{
  "norm": "layernorm",
  "fused_qkv": true,
  "inner_norm": true,
  "num_experts": 64,
  "muon_scale": "match_rms_adamw",
  "momentum": 0.95,
  "nesterov": true,
  "epochs": 9.7,
  "final_lr_fraction": 0.05,
  "warmup_steps": 170,
  "weight_decay": 0.03
}
Rows from block 4 of a small CTC audio transcriber, named by matrix and row number. Rows with one number belong to one neuron. Each number is 500 + 40 x the weight over its row's rms, rounded and kept within 0 to 999. All counts start at 0. Numbers have three digits each.
After each neuron's rows are labels from the 100 clips, of 14976, where the neuron reaches its highest value: "peak on" is the class under the peak; "strongest on" is what is common among them. Only what is clearly more common there than usual is listed. The data: strings of digits, spoken by a formant synthesiser in many voices. In brackets: how many of the 100.
# fc1: second MLP up (model.blocks.4.mlp.fc1.weight, 1024x256), inputs 0-127
# fc2: second MLP down (model.blocks.4.mlp.fc2.weight, 256x1024, transposed), outputs 0-127

fc1.68:477402466500473480452474467531506544520543443525537495531523500560479568527539527479493593494474493530490504472474483489464497546475502507501446518540573443458487501497468521453500502579530481458565555482507522483490512454505502535537457499550425509500427556495501497520545529489506446459449511545560500438523549485519450380499537513506478473476431490437539502428601535569493467498541
fc2.68:496552584509521480515523452531506543522478550544519509479445419566495476496537517509498445482480457555578541515443494499494531472539473474511567516460417568515472521500546502515525458449506534476484515434543478496550519472497426553492562488440556550492568529478477510436472443482501512542479513506497525476495514509436533616481538551490558515516519515496478517482470465445523464571490
peak on: /t/ (37)
strongest on: voice: deep voice (52)

fc1.59:552524459497493573477512498539519446420474513544539570550493527514492483500551430467434451574499487435511472491556514469478584559533498515544550498451493515518536518500559442434516425507436576511510513500472503472588479415572468501518493509517490498494501556510496523471484532528490510624499473524400502503445553487536474450508490467505502487502520536494502495402458505599475535529487
fc2.59:489457500506441493572529514471440530524547543471541468510535493480519501526418523425501558488490510531566465455521574569520461516454502512451456559470469526506500459555479602549568479501543510540479518496502543450450523524528515495458482517418499482507489501456441494494543529496475437422473534522538537512502492514505516466467400520497466557557431513488539510576582483417452435473474
peak on: /t/ (83)
strongest on: "eight" (66); first digit: eight (44)

fc1.285:442523471507484531551535543467484449461510540471457458518506494536442564467492479502473526472513561507430462451477512545565526449617537542481432510492427488498584505464521525601418464589473474531459455534525498485482512546509553510506533570527525515536532453487470482477542461463485585479499489494469465511504500487507452399486509443496503612470482450552509488533547522510502430485489
fc2.285:458523478505498522489493525492479472461537513459577432485537441435541557558499532528468491524510524601531483509486487517498529455561533520420526430499487512589506549516494555472383560548446524458495468532475467470513539475512406501549537486507486452481512544560484549515500392500501518462520542497488483473501503626508556520502390555424520550507515554492458522523476459427494547494468
peak on: /t/ (98)
strongest on: "two" (97); reverberation (66); last digit: two (42); first digit: two (27)

fc1.663:525401476475492483536520499551551466465491555498518475472545460520522545493464566528486422492413479554571526519486496539497535477538549463526491504480477533482566460544502463484580539529480475476522405533546441487575548518509482491513506495461480439458410412469539525482498400545512434474529471467567486495465487460502514549504509469481563466537519577472514500414410522581546517463516
fc2.663:415542529483512518433473522471453478508474498528417488552520515528494506489509445446517553557542527483456557449547478444541493481441466540484497543521530458446477505470567536517473487472477552527479544479465575506437507420469487473440508555527533556523589554452534452491502569546501537489423488487468531549496467510560474456477451545477538596487501465500473459507519430461450502532466
peak on: /aɪ/ (30)
strongest on: reverberation (86); pink noise (30); clipping (29)

fc1.333:491554458430513414538506452500483435541449511494418570499504515500456519543503506440515517508497537533591568406433497473497514493430471478556491457548511490508496461463565549488473463525501567574409488476507499515471519493445476469544449423517521473468515478456479517526544433430469473472434542534543488475503552464503557434488437536511515550486496435594550506458546502517498540542474
fc2.333:545441544546441583503477504533558579488448515521489458487524486560458466457481528547504447429471485508508444547495499462450509443483510456492508580434541508529579538531472501486572533494484438486575456507486501543576475438513479552477472560484484441527519496534462499488538560503572511541581460442479616483449490522532535539521556490471514509478490481430502503445482596458563509480563
peak on: /eɪ/ (38)
strongest on: reverberation (78); white noise (44); muffled (low-pass) (42)

fc1.374:510521519493536600461498417525486520500483511486468503528442572469517428489471431474475496540539469530442541547545557490494508532451533518489506447547462488524528494503567526459444498528538522519461497537479529497493482504462506487482470518541509533488484517464585465534490494491435464510497486390523558507502463517530482448441494493499478577511499519495502462537555442523498504538554
fc2.374:469554487482446489512478522489506526450523436472533528505502457546535538531553500465552414469467496424606446427472509509506477507515519519556547505479537516508470510447492569519531487510485492537503490536519508538492587478525489513532576552488483482438493465539372548501466447519586501521507505529384466581516511551468553489570503483529583452495481459527524492516493468487497477476450
peak on: /w/ (29); /ʌ/ (25)
strongest on: "one" (59); first digit: one (36)

fc1.451:499553465542600511521504460500474452489468529495459535578506461433497531495506525520435417435566489576464521580441536494550469513562464551481458470546512481491494479481524551505501475514508533532495519494456510469549548457539416458516470457507532516440520485555529451509530454505433540525524544470481509453516471479498514529464483516519520554516437461513403493426457545437485472467525
fc2.451:512463499523521452463517486400503456503524481574473520536523499528532506465414508467547485493495477433508484508557427513561540463449530468517513534609471519486528480503469492516490464469499472526535461566532515540502463482471567492476469504520471431476494550468488517463507517487556491514573491528554506506497549471504487508540500498459427464509553556492600528599436462532506492550503
peak on: /w/ (44); /aɪ/ (42)
strongest on: "one" (61); first digit: one (43); white noise (37); last digit: one (29)

fc1.603:473474504542454526466428437525497561520490543484494526533502569513451493507508509510536487495584579550504515508567581504478517549572478498579548537475533507445519526390463508553497495491499462504490449533451547495470515496495546497483491504464533573533508500464548489518537509502455459520540477516414474543472590495504490520523491496460489478503488386551460475542548482458431445515484
fc2.603:520465522424486516529462479552457503465498513471526556541491569490525564484477461484417475506482484523521505448499491498465430520461516496464499485546558484523508542426462542475469489443527499485506522514455477489501544500541491506533481470463435540530511485572549441474521527539504460493505458533604569500507407457473571480459519550605561432464501473516565540465537500506449568538411
peak on: /eɪ/ (100)
strongest on: "eight" (100); first digit: eight (55)

fc1.27:583537620451500555547509489529492461486489518511520529543436571481557528508546500556486505475463501469485424483550533454539493478507507556469484481565472484424498502446520551481403478481439492493435421438528538527484461531589506482553535459551502485483471543524518566554510477507455554592463478530469474488516448581475464476494496540493461539513495511470414482457471431482454501449511
fc2.27:479499467504512503450516500532453416449463433486478520499580445452454486534521515525551504459537522553458488515485563562425528441547543432487535543456531607511485498513561400530504552530473509428552505507540482460494522463519509524465581528563497495470564500462487503529484450506500536482587601510542487530507565418553548439500555517496468507537541469496500469624542499498473503425502
peak on: /t/ (79)
strongest on: "two" (68); "zero" (63); number of digits: 5 (49); last digit: two (29)

fc1.720:463531514471521513467499547498530499463466485427485550463495460491468506516493488512540480438499401576550504500481455501556495483532527505485552618496480522503508473526459454501489585483493541552509518456544556506487559480458489484501495555489520467522441548478410541500490476564512415540494536421570509512501468495574553515386570441523503484473461508558516438441492456453480593539431
fc2.720:502430529500508423511565466470531569498447533504504498501522593479466564434543553510461495486478558430502574480530547465453481494491417492571469441491491501448514519456522570479529416487507473487511455516502467474556416498483445502439548424548426483498485456576605473518512490477508504474582492509474553522456491483436433533604488535515495523529514483514435550517514504556583472487562
peak on: /eɪ/ (55)
strongest on: "eight" (62)

fc1.474:493484454479449474535455565487506461463385517465562491513557481433509487509476548532559536485540500522564504494522485529529588479472505516504487490514460449507458538517515542508471536523455480532514509512575500471500531499493525522514478515474469482480462539465467457531469463447525527492513540455409459456575554513548552491613498493465435493522529457568455476578580468480554562444484
fc2.474:479468519434554541515529412455478509421499527500451510526462434499476489369498542482562442488520510493450564517477482583526443478521474455514544440551503503567516504545463533488558478533493525557467438472441508470470508510494533512490501475568519527568530459509517494545538451485482496463500422547538472546484463584544462476588495530590499544468516510451506510403500543508407506465435
peak on: /aɪ/ (76)
strongest on: pink noise (31); white noise (30); last digit: nine (29)

fc1.287:555559563476551443497456443496516501548481495549507558470474469480437536499513489517557492501471528478400503539535477509497469541535515504507494531564507480561482505493409510440497527567474471563492539482515490466527499414507456481444529510548517510493429509510511546396517411527480586447466517494505483464541470454551519540565476452479439491499452505489552523546540489489549514418533
fc2.287:469537462536435516502565559457595529465461525507554526490477514556521526471473499471486464440472481530594462449533500572462490415549500483483519459462469537488514429593515489572532456479526514470475581509482511560540464527501435467537486499450477454450499467547511498533415586501501445508560485502490602488566538461486579513417463465449560476454483454513534533509475491473535528502479
peak on: /t/ (100)
strongest on: "eight" (83); first digit: eight (37); last digit: eight (28)

fc1.121:464519507562537481499507492471535492441415497540548508448512595518515469539544570490527514573525477471528526498448505551531437521511468507485533590519487529485450430555541456472553447539523477467553526478452526529510523560511562493528466535505512517493473547506543458433444542518521476517475496542453504466545461510540459515543499565392467501504593511504538517483476463509518510439568
fc2.121:501520462447527517517510586508488471503532449522452514514490485537426504484441441479471489523470511518473452504531539480514513455513550513519474534491542442477572528536547461527514510490488524533494495573488468505517481471471471462501465468501506500520494446479561494533530538454430525490489519554506542503513489454482485446477412486546517538497528533501488463520467479451542524489515
peak on: /t/ (92)
strongest on: "eight" (73); first digit: eight (61); number of digits: 1 (53); last digit: eight (46)

fc1.167:530516500495482472558490451571511549490540396568486525461464442474479490465544553528504517514509536501459537454460520547505514501504493535529474455538499478499514470542541593488486568444480510542562468500572487538508495553478535515540522408502527465455504518531503499541536488436491528505530504435492499462604558554533516468438516574502514434498538529474535452521508486569492481522468
fc2.167:549510487452531506484490577429526470514568486478561475473448539458557514501440508475514473495445478382534544465465452471400520414562499507492537463479514483544437476502544466523508429475525466516556464537516472511464516517548500555386518542432554473481553484499539531483521520485529487499509473529510475465524444464503464409512493489497448525469498507616542553532483557557507486547487
peak on: /w/ (86)
strongest on: "one" (93); first digit: one (37); last digit: one (30)

fc1.730:583495495479447494529533487483416618552518549497374536556497511547437528496532457467523483536561569501498518496558492545527466397475523543467481549524530516473526524493591505491520531494517563527499494486550470490559480560441422514438536434546432525443470456532531433515527502510473509550568517465445479499463504516496478451483531548526430466522521502545521520501516515580506405523502
fc2.730:496565537542560464469477524498523511544530497454557522444533523399569519512422490472499498478444472432453472507462484526539506557461465490472466489520466533564498497523464464537543486473485448557471558547471486538507478487475617436514492455482574415465441548555420549496489471515521470486480445498519466471503490504500513530533514486487469492569507510466477448487518516460499507518498
peak on: /w/ (94)
strongest on: "one" (96); "eight" (58); first digit: one (38); last digit: one (27)

fc1.14:494437511503487437524509530531536448514487499542492470492490539467555561518523522536543433471430426551571508503442526525486530445508515486497516511483503487394559490461527421491484571539480504428509501487502472451566559500496463466541550510479461450519456414475559488482483474537490496436426505462585582462494397472519561479483465454455585509529535517518477503465435501540495529480446
fc2.14:483512513550536536494450544517501517501467540458495465495575482525478426558460476465418526491565554480498593509541504447522485430503510559533504495529480489601460487511554531545536491502449528527482472571504504581538541449456519528442530541493514484519499505479495564514496459469587443485525488477510448505588557520471473533525488529569432458453521511467499510461512457559530507509520
peak on: /aɪ/ (31)
strongest on: voice: child-like voice (58); white noise (47); pink noise (40)

fc1.563:576578492523480589463456474521549424482533535471452456425491445555416461490496519532428519533561516518466526526524478551480488478503449477486542497469454552499475431552551483493481524425485434457553516602497505499475444515504527529492554538504453492504509448490376506573475632504501490454489564576516532450488498532482426499515633498460481519470498471542468494527538455515456482481426
fc2.563:445405532478493507480503489479489509568504435509522552508449501473511432534450536517557502497483536494502445506502419527526554497531493506485436439538510532522557477460458508573556412559459511537431529451531456476596527506494486458494406401558557518454543484445529561495582474480469465516456446535493434523433540445463474513559435582524479522522513493512511503468406490481551458553507
peak on: /aɪ/ (73); /ʌ/ (25)
strongest on: number of digits: 1 (73); "nine" (65); last digit: nine (58); first digit: nine (53)

fc1.239:470446445493501451538491502431465514494455518559565415506473498524498498561441520467531495475433524534574481492497502468461536475513522552515520409509514469507530467493500497473499419569556486487441435531532536470448513469492521493488482539550471567525564506498523474502509535527530434449437516539604473473495511521530549504506510542445472507523490471476547484550508518449525521479461
fc2.239:538547520566483593470491503530513495445514465491469557433472476513535452454558483550491495534503425519493583505493486501520529506474450428516475558501465506485428519506453521483490529436467534540601496470515497528522490518518492570538504547540458531535470472491542518499511447518508566578548463424434462505575482501427463520523410517521520526527521470482516425515480491509529480478523
peak on: /t/ (43)
strongest on: "zero" (54)

fc1.466:582536456498506527434467461623489522522545491467461585478543409555427542545474538517533497528508493477507539519509550526446502455492447541469543476562458439436506503502501528477497482489522469555520510492571490475437502531468426459540469532537517530532476488477480426514562554405487516501510458488491524487533480506450517535458489556579509511526439476536478466577536540516469481460505
fc2.466:499503491520431503533479462415490523549450495497529443514509532484544463462536442500465456526488487521531444483514435498545502533458496435522550558464529490533479527475502496463505468538462461431458512512467527445475505450497582565530525447412508518511466508510482542460441504525528498547489480532497537490460531462516458474545566481424553478524499531508451506496457517557487426544493
peak on: /aɪ/ (70); /ʌ/ (27)
strongest on: "nine" (81); last digit: nine (60); first digit: nine (48); number of digits: 1 (41)